From a checkpoint of a small image classifier.
Model: norm layernorm, num experts 16, width 192.
Training: 12700 steps, batches of 64, held-out accuracy 94%.
Rows from block 4 of a small image classifier, named by matrix and row number. Rows with one number belong to one neuron. Each number is 500 + 40 x the weight over its row's rms, rounded and kept within 0 to 999. All counts start at 0. Numbers have three digits each. After the name is the row's rms in percent of the matrix's.
After each neuron's rows are labels from the 100 images, of 14976, where the neuron reaches its largest size: "strongest on" is what is common among them; "colour at peak" is the nearest of a few named colours to the mean colour under the peak. Only what is clearly more common there than usual is listed. The data: numbers of one to four digits printed on busy colour backdrops.
# gate: MLP gate (model.blocks.4.mlp.gate.weight, 768x192), inputs 0-191
# fc1: MLP up (model.blocks.4.mlp.fc1.weight, 768x192), inputs 0-191
# fc2: MLP down (model.blocks.4.mlp.fc2.weight, 192x768, transposed), outputs 0-191

gate.292 079:560475525449448470462556502497559492443497519532443415507490527474503569509549503610506497513485455452509473548475423484532459494550492531550463504496501556512548487525487530491496451522511503510566521458511478553512497511516494558515538521491606546463514542472511412473529543433513549486592496528517485480522492502526483533563533462470477555535463494501504485536435501454516514482517545519494531603580604562491412449454509482475535531514424508457489417473445495507512498534531518411573457465562484502442524488459479528465447480513445568494542535532460539517448515512554499439
fc1.292 081:486456513503451480537420513547516483573527475492580489473600470501512424443471551494460443490509544553488490516490447466490553509509530499495510508556471519540432455577560523484445484464505490529472517472500489493554499502449547403504447383521501407501509474487573421495531488524474426508441490494535474561477506500496497539503501517522534500427550450457459461547548482484441508479456446446509493474495492442522570571503546500497516456567561513575498469485497562563495513521463550478480491456566496557538546489454496510522486532551516453573511481533461457516483451535485465603
fc2.292 083:433481502483502556511522490486544510464493465560532503494482531541468499444524476453523532500539480481439449517515451484516415543564563495419556472495472459509476467497472481498485556459463527538507505512541490551472498528461518499547449539477457568444540443449583593521490487497495524503485404475409465498510530488563552440426436483542529490571493487471529475479533526572538521472441509497487494515554447540444554511499422531532443569509420509549511500490432451497460452520451541536435470436477469471492516458488546448453423445475505407503488546521534510539572480533498508547
strongest on: length: one; first digit: 2; last digit: 2; first digit: 7
colour at peak: black

gate.363 113:489487540470465502501438527466446599484541480506427536418557463467491485494538583472492533654511500566533573481475440495530449489510453468511472446510502488495533464443485465549477454516535437491557494445490499563466568497529520506449489504456509491565525516487451443484444524456506452468475486419479501483550423515464461528524476453520459453540457514577488448516500524521496504467515428529555568499523555439488529491535514542436513500499448555534560473519561515496481554559495519553475527451466520477494481531496511485473533495514465486465539547475476529484451639537527470532
fc1.363 114:527592453509569556530549497508557491501468520539495510527518480610553484455505447534529437437431489598467476475489597512454514522473475495556516521491550485519486534432551590450547528496435479491460502470499486446547445449455451425584532485468478536476419478486554526500481510443507456524550452568494513512483480468493475504423543484515604538522548511491497518531465469509499501487482505495514533501477507518550486499427511455549481519497573473496468496472501476465580543465530489512521460543541411539444512494514539514488529568495542511503490494604431443449457502524510518456
fc2.363 103:567532537575478475554476466548445499513546435478519483488406480544455503511549521456558528510529480454511443449497473470474455540485460556447472480486551528488463499552560406514521508500483495426487498500477481505442448503527527502447450459524540542476525453509517413492516483586515502481455496456465532605500509480548473504478538506465445478538470456459487454504458523474477540464555465536522472466569494438442431546452547479569494496475433595536515537474456504483534462466473571530507615448453577465475496498542429484484519497470467546530501449460480429452529547515512511493
strongest on: the digit 1; first digit: 1
colour at peak: black

gate.584 107:458538484542507535501490504549505512453431519506545513482506482486473521498542505515558567526504517513490537539452452533531448484588499561498466538456604465455531525523431501509553534462542580571531559491479534438535456518442554414525505510543506457566528539493537440447501508487524631442512451435481482509524441501467538525510565538452467554520459497518538510568506463594533465524569489492473520520470421455529488439574548544444588497480486461532472464531491502488533421537409514495468520526517504467466428465492570458465508512499481524504489521491494516542465521474492510533
fc1.584 119:432511503532563550474464553516500444419439511504499537483484511584515486489492465542489495481440551505460516506525465517550486525557468494481501561506549442447575441521441457469544505481541478511512523550479519523514489485587505567533500492523526448497535452466464451515435517413506525469441479455458530559486490477427477522469550592437480501480520469512544494515549449549541495562541544426470510457477484432467496456587584558534547584454453528488530531538478531450501388472489477446481518475467495448560517474477511455480554459545481466527523584517457512563516524499514509479
fc2.584 110:586485530594448526483445501511438477449502544528512504476444406506514524448466471462472547522484539580508488498519554553440449582522452493519477503528535450480548515573497466502534514458511498496558485509438473554523502532561520447481536511509428554479467624495460455494532473509515526506545553562464502533529547528521526585541518482462482516475479574481480564435530542510470550476474499456453461527507517503525497514523463578454510486543465531468445425450426508519443503548416534490569512505531441486453468476511494536520509500560504488495447455482548514527526506466618514524
strongest on: the digit 4; first digit: 4
colour at peak: black

gate.369 113:560520458425456502508486484497460514543517617483550513545551460445555606496461496464567460506515493487543572521457597492543433461484486534378460501456508564481455483447476512485532482487515524588492527556548505469527477532478474519471462470508476491506548567494466454513460460525503485514481538456568438486494559518442468407473536459477545506482502467414567461506486448481473543508469486486482544483451461445499534492576514491495465497522516463524540468483559427465505493454505570454452572453491449509444471470509533488444465540453555482561504519503498520513531474498560520457
fc1.369 114:560538454465478498482507411479443491612516649438581481523500510465551536506533459475525533506536511481579572535529521513530441410517495537397432474459470548438496509451469476521538474467472539528527498542498514464534495550455495473461481526477475471510574556496455503525559522505509464523438497449536470499465530515468511445515518510482550528500477473396587489528502457448489556468470465510493545521468476430481561536523532424527507521553474466517569532451546473477468531442439531474466507455489466535523463480518564443516476535441539537543528496489488513475476486500529510468
fc2.369 129:471497505556550557450519472494553460438528552514560476481505474524566489542490462515466565499413543477456518521482467483537495532521559489564557431484547473516456582502480468511497485537505540478521485551439451471497505517472481527466547478532553509565442477479482571474482501467455501492568432522503575399488460446496494505579496490451495428511491512561436557447512521467487520542530568535478419484488481539434477427557485457570454519484457447440437528485532480489528491501529477485514487508500519534528500586545423561582529502536468470491537508508551512612535465488549479511
strongest on: first digit: 7
colour at peak: brown

gate.749 121:470546517524507466481452512508542500485455530506449486424435502548513520489520491515564468467551490540415495514470450565504461460543501508523510468485494526444436505470502452562427517469526460561520516556528493488494530537519423491500562443454487618519542475416556521600500574529529482440524480531561447477498478521485506421512469548577496467541518452523491423467545482530564477523522465485522487504445509461534548507523486463510489460489579501396496506427500542543417505487452482476478562487509540484476531426438521467423465496477435477487522449540524479536563487566493477528
fc1.749 118:518489499446526539506496518501465496514578541519531529563470490534485464525457434483494534607502539552467518514495539521472536510434526453475465499492514462571534484503431550465472461534439502522488495433494501505465501462514582564461501484447543428455462524571493452486460478537505488476498511415567518515521546531539489477511496533420515539463515481404473546513474529512525466539457502554494495420489498537503539506443514473478441552533421454617491515577438496463553478525536499501461464510495433467500490543509525532591457506617530499469464567515446525410442516517532525524
fc2.749 127:533510517502528448474455492556516488455585521527487434533555417519455474513484480481542490476473527459507462509585506496481443582521506489525458504537501521454512487533396570533473472414474518552442459531506505470574470518486497429528553560556519476498518429437457426477483526514570481490442491483549561564468490497484488482504561535509513480531542472457445577487488490508491490528484507496497547529441478469482466511479560529453489586511479451539506465532574516501540500507515407490474560495501504519464625560514459522486496515506553494480503515603452566493451407448522502458
strongest on: first digit: 6; first digit: 8; first digit: 0
colour at peak: brown

gate.104 081:490495527540572536431520526534585514514503561502458516480551484527527489486516507487473448453486528555452473543538500599588555541577528488524527530490494482500477467569462443462509460510542491519558511490552552509489489518514570554466472514419526527470485480443532534475525464535390497456517475501485475489541406477509517492581506477542526564453459555535540517441502443548486522477500486444530470514476498501528434471526475564507522517474437506579495521510504545530447524537566460492482537514415410514506477486540517490503542547482498380550555515490610524520442504467526547479
fc1.104 086:602593466530484513542465527460493512478527490455502461442477464549559525449549544507432574482515619463506448453487534537517519453546546558436538512548559507456500511427535446457539577453511464487532474516586484431509531471490477467489443523504485506512568524422508500546538503479543544489541515579499474497497550482555459433524495524526436465546545524522493486527436476524489456475475487501478488504507467482439498399513538508553455513439509503548460551527494497498515489437484500469515533539524543456438549494544518484460529493557440492458536459547580539538578550481513533528
fc2.104 084:503482436565495528500476560484490568504492459563469511568533460494517471531450459594436473570489480507464519478478449590427539520502465559445500468484447475472507471567400528460483469507470491445511505565486487495534544457486612497522478490476547442520504519446545433513493518489512510464492521507571466464590511525530482507526480462487569507570535561480483477448604573440467501460488507497528564457536488571511586493558494496504444473529549538562494490468532546478469504537493490519446506493465540483516510518421466474463514473459443503481472472505458584521530494484529436436
strongest on: the digit 4; first digit: 4
colour at peak: grey

gate.331 080:516512514493502538533460459459422594511587540447508531423476507587495538469515461474460514525515531575526513467486479593553512563466466538463517496434502602517509474529562503498502440506540463501563506472496572491540457479494580432511455485498519512436467440499509464469499464479525508453561479550420504554501502516548564463469501550492489465483418499408561554399520540576510470507498513440510529592504544536495534535458497542574496498446503496496491427493507466425467547518464521548475431472481471520502477529510475500496482462487532499511433453497523498494523486434545503475
fc1.331 075:480524465463486519518502489503434505478471504460508618520479461540469453494486422502491534555468469511504519447465520543522443569555469370542561511534455516493419443520510543503641495506533532540491478469489430511520435389554507430536529487530550489463502442500557467485467569430509554499485514534511558486512513457565559535472467500540510538469446457421542542513491462574543476454507441532477474562484518500455556536501494487521508461531464439517492523473495502512493538460484480504495573513432551501471522515479526524464509468545470468473544468535478557436554462490470525485
fc2.331 084:460494499564470476542508444389547525562512527426530511470473475475526517461501472565444495526504522478513494552495539531501464493578441547486561443436478509573514410487564526433480477526480509478415506565521587510549508469519525560468508527519493489495532537499546574500497434459522574518501565552506506530510469533463523444486458477461536548460552589515510453490517595451467457490480497526513521456473553559532443541563471457449484471515462500481533539421541495515490556553551545617494503521530468544517530559507484471546508477523486479556498465500480445451502517558524500499
strongest on: the digit 1; length: two; first digit: 1; first digit: 4
colour at peak: grey

gate.604 121:484472532553573499520546450490523487550458481505592481504493480406471480524446468483445434523492530506531564546509477526521505465429598409541392487543507506477472496503518499542464461422527550557550526458548536496456516489521436498505464470521505527540473499513458465547586499448504478441480551502513518543437473501490499443470473537473479532505546466479472481431482511521502469620548431494478443470488498487468471478485468497497488530502477476499471483526514538485481517481544467531479523499441508482426398558465440504424573463527487493412508521599416490469488528524561487519
fc1.604 123:499545540589581475460487482545549549549464447526503493522511480440433489590471448497444439499540552480525511511524459549496495494507598415485439482509517479477456461499523503507498505420513530563545527472595497531444500558530477514528487473493495542483491448451482534482514462517490499487494505483496527508403514483517470413525483566513483532485577439457456495485498495541486415592533404461470501487476504454527527460508475486485506576494472483501484468510611529525452471503486517481449566486496510520459415578479470464466548499524547564406480545521451552460486548521495528507
fc2.604 116:476450496496474451479455395548475534455478538503480525541532488546368533489452444510542512513431456444490507514549551454529463485516559429457457513571489541581508480504461489549477487421547481490558545550426482474434546514440520444497432519505475475513496531514549520492538504503521513462549473517500572523508447451555563541492418481443501486481490435470438526488603506505530542462487438482471533562480468514504551447545507496520501451464517513528584480436508466501498527501499417462433495494459487504507452503497508498524489513409547449528568486541469512496454491460495442538
strongest on: the digit 1; first digit: 1; first digit: 2
colour at peak: pink

gate.238 103:597577457466541459466596513387584455477494567578436476496504505509549490444465512488499537490455469532483476497519541460525509412495500503504493499558496500575476532455554435481535519510474474597486561515413489481463550437484487564480463535507473498467506463559478520483550474433517498500460516477533485505488485533481555538478505453439484476479531541568506433560471573440524461561520450522520503571497528521484538537519499511475533574482567480450464519479498438455443551502450504503483508459477469471444503536502454561527583496497567458495488472488547476474554485532486432499
fc1.238 102:532577530566523450559510493429545490475534449453438515589464540528508502544447451567502476476445463455499469483488534482570533415449517426454524530513456391467514604489498554542568523459509473481485484497493529470500492470558460462527499457511493494484497506487506495426424495467434444518493534483488494509524560493536499501482471540497532486472502528507502529514509474487481542491431523420442474500520478587562473584499473452543444474500473566535503383467543438509463481468466441532524464491510551462497486506585500522506495545557539497520460475459513505483483422475588465467
fc2.238 101:521461528489532491492512513518493531521514557520567447497472441525518557451461533560519468493568557536520468472419461491492520512522552496476576459432543438460511470485487566497545537460496502493543529491452549456498491468471446505393461515459544526482513434463549530470512477579466528469485507505535499506477496569494501475505504530501483512406529418459507546511549600534430591414522500553422418472541514476482456492517533517493514517474511502446495480427506517514507489467498494528541514503503529557488534489555551426474489437445438517486564540451502518451482561578452605532
strongest on: first digit: 0; first digit: 9; first digit: 6; orange ink
colour at peak: brown

gate.344 103:534415516456443496478492434539464534534532498478458495486497504554534499456470494482484532502410494538583534504482414504505392521507454509493563481460480572538453533501419588440519534513472543528490508484501469505490494466493520454433429491484468471539450519539542512459542427546547544591504473520471498515500517568535470466529506489541503506521531536533508547506468503457406520452516526504503463516515578545552560520584523527478510538579494499538455527549547481584482598529557556539433490451523536434459458503495509512454565565461503527542518452468499544474509452496485525489
fc1.344 108:505497439517542537468467485478535546516473526528469493449480465456455530525530449513479489542534476483534464508564560524502511445490555484535497459422458451519487520524579523462516475563545558504521494420446504516515462498539521432530469505522505458527581439478459472551467579547466522475574455530565509528516563461500528505522396480441507571447511513474536523605489492501534561483485417529514479456466504447450495544539544513504530390520485537485514490419493512480484499486525573542545488453511493529512610512465510469459489474563470492500437538591505413512553507528500504555
fc2.344 103:472514453565478414458471510511479568484497479461478555499478476519488503475527505536508514512437519565429536497446434467492539558443498496477575479571392496519472582491537519524481477517534532430413488569570526507485515474558489566512450500504495446470451498505500549521515534543506519540458507477485475422516428511524528463574468518501534532460553571489516556415515436529517475468494533469484603494546473508520421421519534520485477528556470473486510533453496502525616529508541497509519524478517509514477551563604561502475437475530565527460490482454503549489468479528511468522
strongest on: bold
colour at peak: brown

gate.379 094:514524464460565472562472435438506536499506429493524569608537509464450483512449518513495509450523511480565545469542505502510533483487456417504546496427540493491449536472553531515498487473577547510530512483436543509496467531532565526558445449494540510452474492495489543519549485491497461483511558502451522528575498492521504498476449424533453542511588450486432549475510536555448468558493448401416513488417425493499489434472491572434565472470500542501456514477443448462546555438456464487461506548543490520479485451514501473504575548483527483441468544508532509479546518524521477458
fc1.379 102:532495475468490474527577463503561492478506444474564423515528535508479509514536468488438565450522538381502583552493498510484496458472509480454455526523509460463522464536496501610471538596569467539480491488546491476465533527505439524559514451481546510459503546458461485590564539541562477519481524614515519545489471491524544538566525458462499521522542482542385518468496508531513481529502453505457554433525482532508504521537557530492478495560531549538502596478486487484518504527455452476530509557533492517513580479545511445537576488452524558488535481539468498512518532483533408484
fc2.379 096:465506589475518532523542491501433544510529454523455528443490547507496531522433469551522488455469542524498539436412547404546484551473481566510466509486474444562569456510521421574516474514573468444510418489594489414496518507444466534493498498454517542487463506486537538480505578511496482516480416485471454462560492469547469491538504493475498531478467625534514474511533547496465477476498517490519530527542471437528504489467525469473487499482470490485489549436493420577599493527528471552504503538420509446520464533453471502570448501457574523501538523472441484448489529501525518521
strongest on: the digit 1; first digit: 1; black ink
colour at peak: pink; white

gate.6 096:505526519551483483452527490492524436505481519487481503473512415437552528522516537513468522496441500514539514541464586489476524564559471478486568507520543508520485516510476389422501569450506424491579561410520540473541549563521534440512523490477506536504500478477544497475476561568512527493516505483494568466481556546528603478580492452469511581547468510488488515533538554531479454427512490523588440500532544530478560432525497502437516426478584487511490486489463479428540466471437446507533469509457509537460501482486520547545508418475523477519493495456453510522476397507472540503
fc1.6 099:531543520493527493449488556491473475482559614560457439491546424495425472543491431467483512596471538531604469519542527443492530463490510466492486486478520514475459531511490511518504533540530502519492505429511515503464538525531502497476491458511453528485530469485489489536432550526503581522444488466445475473454554517507566487575470461452550569459496515531490526504497547514537525531455490469538471562465508476537592482556559440520556471495565447524572462471466461523549544547515467433524459501520517525514463596532490594483575400495488439482487529441449499494500543515527529449
fc2.6 101:538416528475473559550480503574477548476571505525518466443522514517452470584528440448364539560469501509498493477545489537549560449509440442501465542431476548474507514487410564418459536516543498452537522447552540464520506486474552515527479461553477489503504510551496501472486427531491447525502478512594513532518481539533523450508454563488504479444504491457446505536558538513552509537531543467486495526502484475414577472471477455485504525517524466516552456550514508418456486469553438485517491522459504494475472491446559481446489515491445551461483480527476555549567445435481552497
strongest on: the digit 1; the digit 4; first digit: 4; first digit: 1
colour at peak: black

gate.721 105:464508498495483489520530432547447484511497487558493420576453497472453432462536515525510477378508518414472460446527548588550462526467504492436464480475530485482555569536508478487549513498503508508541463515506484457527549528454601438514550499400460482537470570523466474441507474481463508471495515486450524454493485456524499485506567499511458462513508506457489479447518495465465535485497536491441593538546522508504514449491417495504469473526535476501594491521474502454418550472516464559506585408576510515437461512507547509511482538542437481456493481441493421550507522512545549478
fc1.721 093:527512428502505446439492477545549474501483529488468453439470555511525535569454467496551551521500522491513580479481422480508481469542478545614524485542468554522466502504471488487459455512488513462504487469417489516450511491519485539428450548598553542471512474450597540543464490500493435489530476450497549538494554479487511468582484498481544548512541582544537508512515470570500482493438507469530454551481497496507479580471551533526504461440549548458498597507485454548546472515466553428552445511515479487468585520448474515507536459461556481537493535579527565493487426509478464474
fc2.721 105:493511412473432534528439526475432454454454500497454452492551461462487519509581544489557538470522452483492499411418576559519505450499515423500478537444516513435477521521582489461524507481529430506492510457440476568482516418512557520453464489515557564506543533440537498466523552473498500470507538483407443474516509514476511513508483493529516527542421547539497456437527508464473561501488482448450522571462538479480480421540496571457500485583541578562563502466501476581496505485544517516507521509499456521531481549489465489446596521490547454491538497521460432476482478492502542510
strongest on: first digit: 0
colour at peak: black

gate.543 097:517576544465490511526574494485402526494559459510467503483501449576547552504522485532424459457442480542472529536428502468452465399524514426510529521490543521484443446507447487397446516467532479528520526477486492557603504461518529482500482514575485470551586433468521577426494567495502529497514521518508484485464452543494461593456497515485472539504409536484513506549518555515452468481572488531477483456544448533493533462510415512494441465489498535449456493486535505514447476576516548467512518550467489528467479489474505493459551538482462469486522533490563592451519476501484535512
fc1.543 097:520511500500468538460528515542504491519480472479538475488459450529503520504523433493392456557554553512502576515508488470536468454476541481512485569551466496465544493531495495480539450559457533480493466476559497525574539430494476557459551429514512470540456565474454478445530477505481520476501471483497449462425492604510425588486537532466492485559557473432541500402516532535507463480540515483541483449526460456545541467497555487437537457541504542581520488503520499508444498543506398458485450476520531615482486491571485453481451546430484527491504558493518511511538492540465569443
fc2.543 106:439517484473513492543419402529446489524492564526470485521523508512474490469510544441549434436494536483510549472527449500508524499448534481497450558559492497476517468449486532531523528470461497564506517489417472474527450464502466478511493558477547550431526484541537516485540539484495491479466520477561571475518541517411519553538510512565482504538595546494467540489413513459463511535583536447543451516504504536484530432472486430457462534464438489502505536514504565503519458426553506466439523618505469557531500502462429493547491465523380507525461498539452462554474478516547441521
strongest on: first digit: 7; pink ink; first digit: 1
colour at peak: brown

gate.387 103:513497470485489398492452483454468521507512542464500518476579482541528488471502556478566581484485465497512472495490520459478444545474500448522536471495541492512514465508526544512527504506479519523470538470484532480470477440459542375519473534476553516535465477521564459495445532570450459578470511488422436484489598514392536499510506494510444556555588419561495456518465486545458453525504484599539454545524520543512547492511474516539522440446522479494480502531529520404448457505516538457425410512510504511489546525490515436559469500500476418504423517553513479551498526463504534494
fc1.387 103:455485460517584484505490516459503522494460411528463568519427465523471474522490490557444437464464530461462509539496447595473560398570489536447530454429484498449490535479485542481431576487560503496543469460540480550496490549477527540512510457552481553496568433478496468448519463461539558421579491492550561493564459513517465443525511501489509457502445478536533475525506508523560513547496531482467490524483396540472499501505464531505509505500523519442465523479482473566545528502497478539521561500534487537482442569542445483501527426463489555482455560550494527454423574485442500527
fc2.387 097:508465457513461563509515511448480513429569529508534495458446537552500460481545490408530549486541499558532508480502501517433494537437452535403495561503432558483522522454550440489519500535485522478439532494457507449520449508507532448498513486466440467450448474523492513519519484449534533491469462472452500550558529486481518494522476514520519475463507575481513478536517497515451543497481513542521517553419574530498465557443505431636489500496478582490420411527441503475483519517420523567470501494498541490514492464484507511518456558497540561425514508559528407473492536421500586528
strongest on: white ink; yellow ink
colour at peak: black

gate.505 111:537528541474489518447482500545478432554518479517492548444545492535498548483484449518543522553518490443539431501491461533460472570495483560491572454442524491533443524496484604512477504567464503515556493581492455546546511516541521503464537542549544476478504493522466453528458546460457490514561483501560483534434494500471471516504528516489494530518502460535521497569431500520445443507484609553538445512543604442485506518474539516546546500408519495560508481533539513436510483496552552589481523507456465478513568494496542492505526507517515516530423472507496484481562508586361517558
fc1.505 109:496506531474528489466472455449453533493480464440453469502435467483540468555519535559424480496538566450517549456462538500492468448517515500496437496504527483535500433504484467540473491470532414471537497437526575550462539521509423483488472487447416582537459508457517580552551486512528550486402486485525540506577536483450542557528494514504510549536512494483456439442515564546547563526495430443482508509516409436445551487508516497466505515497466496474547459495474499471470475491408415475489482453532606536473451452487518494505501446445482438469489500506530482541437525457541461540
fc2.505 111:480511451527513581515537493504510472454482526488521502519498565379499558491563496511526565521484549458508476463490466517506491527547462465479520448511472492516500503490517521497436535481487491474480437488537464484541427491509515375571518477547464532450559489523551495502474503451522528433486618489462545469514489523470498569418532513445552486506447412525469482483508503494458494566481541506567468436487568505519437530489546563522490453459576449441470439488503436488450508520542524520569466468467485542497531509432489485534553472561483502537460494567554541439477410561491552520
strongest on: white ink
colour at peak: black

gate.296 116:501507505492554499565473496482494505506579531481480446532476443485464450475487513412449485511475515488472484470502623474488506433469539508576432498512571488544517591462507491527510482556525580473478429453472462470510548520528522548497468442529512543509512484501480521459510417503511520514505527538569543479511465534452514536523546441473446450488488572523497439562489430484513461512557530551487490485423450524500560549448470536450514540452418447481548511461496522468509499437455531478517462585510503461470425569504559510537510449446495496438518450530556556474568556476488497428
fc1.296 118:479487439480511484520495504477472468549573529550515429484456416508508520511439528521482457538457497505453542506508522495582552480449455519498443490528533455559486543520483506551520452484469480432485486428437446427541567538573428432448530529538489553567591472547405479463513506489526488461511542511564491537459562449462549513556446444491467499558493535514460501527499532497560480490540543514487414460532460457495467522502521493503531543434505453542525577495515503583465529475520529531561492521457519445483485480433544489499504468585529482489504498498469517531617478452481453522
fc2.296 111:569554493510512475520521496535506489469489497507505527493420526532477479473478560448544510505495489482514519485521570449500503558476510580451527460363463487517564401568555531480488528546496457447528547524503448528464502509483538490497504590526440522511546547496499455532535444497561546555497557503469486559485495528415476475386499484482525468498407595504524483490471447470474486456539557471571457510472502520499561479489471529493559532499462498476492491411544424518524483439522520440489482473506523466496431459522451488514573489380503482512511570476528493521528483545456534479
strongest on: length: one; first digit: 6; first digit: 0; last digit: 6
colour at peak: brown

gate.434 101:514530452553500510519499421495503464467491539490544506562533515492546451517445436465527547428547512504524462519515536545510532480496528541458528513501441452477510500470527459479487475446577476494487489487522495523496517524460469478509532496614506546478476536501438487450522567446530495486423513486507416491520456493479496494476529522498500500549434529536514530538606422581500461475506504530471519512547402570502560456490426547498437466541476535429482545420575433592545375530492495499510506551542514456472509561487493473461452436481467551541520497492485514487449432506519537555
fc1.434 099:486476523544498390511571532515529517523544554603451428499449472399467509429458542481503503521517526475543517433445446534484488569539512558527542511501456501513506476512487464555510523540411567412499502531587545499441478454450451468480565528465497508537511524506480484452552521501582491456490519474477456550524482499460451547506480530521445476517468524486543502528495532476444514539481410496437499512511482516485518455487504501498496501474469516538554483527538500478500492513411532469524463500489541450556416501460502388473501568500507480509485561453486530611510559531478458567
fc2.434 092:431545448406477559484446472548479404507447453479486538541524442427551393511561423560480524464490481435516496398548499491527528455464513516449414452490593465535484409559446523529505535501513458545523468462453562564544509532500490515522508593542504529497465509558480522506554478526487455518489531542451499490476536459477606511503477492474496469436538514518459556517572422485438522489522507496534477522515532479509546548568438513538536544465495484477507516476491495511516456465541518444527519496482497553502504523518507527519476556512526522507470552521522510413522504539503525446
strongest on: the digit 7; the digit 1; first digit: 7; first digit: 1
colour at peak: brown

gate.744 093:565503511520563579477518491439530465506508559480501498481476534556511493519491472551544453510445531577455496471482464573438549476489485482475455473497551505457478411519553423505464450477512504534467456495430551509454495518474467516483544464459440531522543468452482503472559522547473493505465529420440501511487531470517583547485455456437528585467463448513499556453517546509563489584502501514474555498455572524434453505475434509518487548467444465473495473466484525478538551547441516439556535494535515504501438484516452541480598526480477486517451522531534520579573522499494517381
fc1.744 093:496460478480465473511469440550514545501529499520481524419523565535504450523455463504588446432462435468536477487495516540484613459476509551491539473400509512464582476494497474473494525569540511444495534485494478502550469547516444465526510505490457496567532489493510530518538549487507566465533470487487476537573442489435439571474519476426510516551541466483497502455542573541474538492502493561405380473514560468436485531509472439424484455508561513493452461439467427522508488543461418553456487537508454506499472471511499511515491520507520572557481561486495544539514484507551539494
fc2.744 093:448506485518500483519461501469472516517430555466494555584472442522473542481437486518501550434396512511463487395485510469465459484505541548516541529516594477527540481555522457485501481461449535529505441533522508512517505431505470519522508429404465517548500505526444503530429511505512520436524513511459550457561557446620427552605530513518539537445503537437508540455468500543428478551526517501528527514520553510580501518531428456489518515533526462478532559499499494450478457514497593522481495509490520438497537483475437516463476462487426473474504540526513525554429507482505544477
strongest on: the digit 4; first digit: 4
colour at peak: pink

gate.34 084:561544527525517436429524477500476476481532492532527533434532534453482490512469516501508466556515482559540487459511491485534466452477540477534552519560451489514448495536512513536463445474499520507558533471504472520493534462445465441468557488528476506544493398553494520482500543525477449449482412516508475453575525506483552490527513426491490505503467536481426502510400529525588421472480497594586488520483517560507500500484508469513505490529493486552560527498450542446615447471526527458499522420500531518445477595536469465551580485462561550434408516426502496508457494478521493555
fc1.34 080:471500524530546483518539466542511429473479530488456432489507465529467405471508516566522455533493495477443487455537482490517552471461421453464487499489504599494520468433526551490463469540451446527473507520470473576522441573502469478469410508458472443534474493516475483420533472450544552549565489504553547412516584480550508487523524501453510481517468487533484517514554532603446506496546460513478409538464475506482489511498482448504569449445468486463429475478522484500538544437502511549484487421548482503545554479575572510516552510514508515539529484600469524484564495449489553487
fc2.34 086:479415508508449478499583503529503535456478465564472485456507527527515501470492490494511485443546473421494487520418504525475521490542493514592500511452448542466556579455488444462482522565566494477460450465480468498443474462499503494517438499495497537490537483446432520512465533489497532490449532511538484579447555479507521471482412514485506502483482485521547487469481470552473560454490501539446512494482465384463465459424495488526488518425441548471491542510474481458410506532544443510500538492448508484541508526435502540402568443399499395442552453451479540544476526451492534510
strongest on: white ink
colour at peak: black

gate.184 094:451462488573475473578532458471480563520477486495555490499492555549594522546549438479491555474492480499490534514455469527490503543458510454467434416544504507491456488432466523521424474511467424569501523501557499542467481465466503523513488564477538486502478446518523462439468527472591507440485462477515504498460453465450530417517492428459528444467473521486516539506484564538474503484507518453499482549530472534562465489433454599527527448497512610437461514524570445473527509569505615524512522594511475520509498519475482430505494467546454479545529520555538544534524480465503525475
fc1.184 098:485460531492446476551551559445484507456480463542443511438471573507489477498527469475478543471485521516429445469472508449546422474562486559581530461522485541522534483447481522429402503512551546498528536534527513513584475430511543499532488547528557501494464466478510446490525499538522439560514469494501492439528472452500591477579454454552448484448537533514445514495557449562495490518515500530538534479562474539478540508493480539577537483496424377470512524475560486492449477541522531463464497538485477495594482503494449467548469488466502434488488537445580536506459458451523464539
fc2.184 101:518462522487446591543461428500486514412497483472521449450514476500587496513426510572555463477530473525537476496549501469467522475462475457601406503540510486505542512462448535463410538506469484523560501470491539478512548451476537509531475477573502505557485437503449537530443492567511529470568562474553479515467517509476554484545512484498496477530489479511526441535559454488545542521533421486486542534467427479434508497509456553482412487493456442517490474493449565493504578425458517483474546516479547529579528537500490517478516593496607489488442519475500451516492521553477499461
strongest on: the digit 4; first digit: 4
colour at peak: brown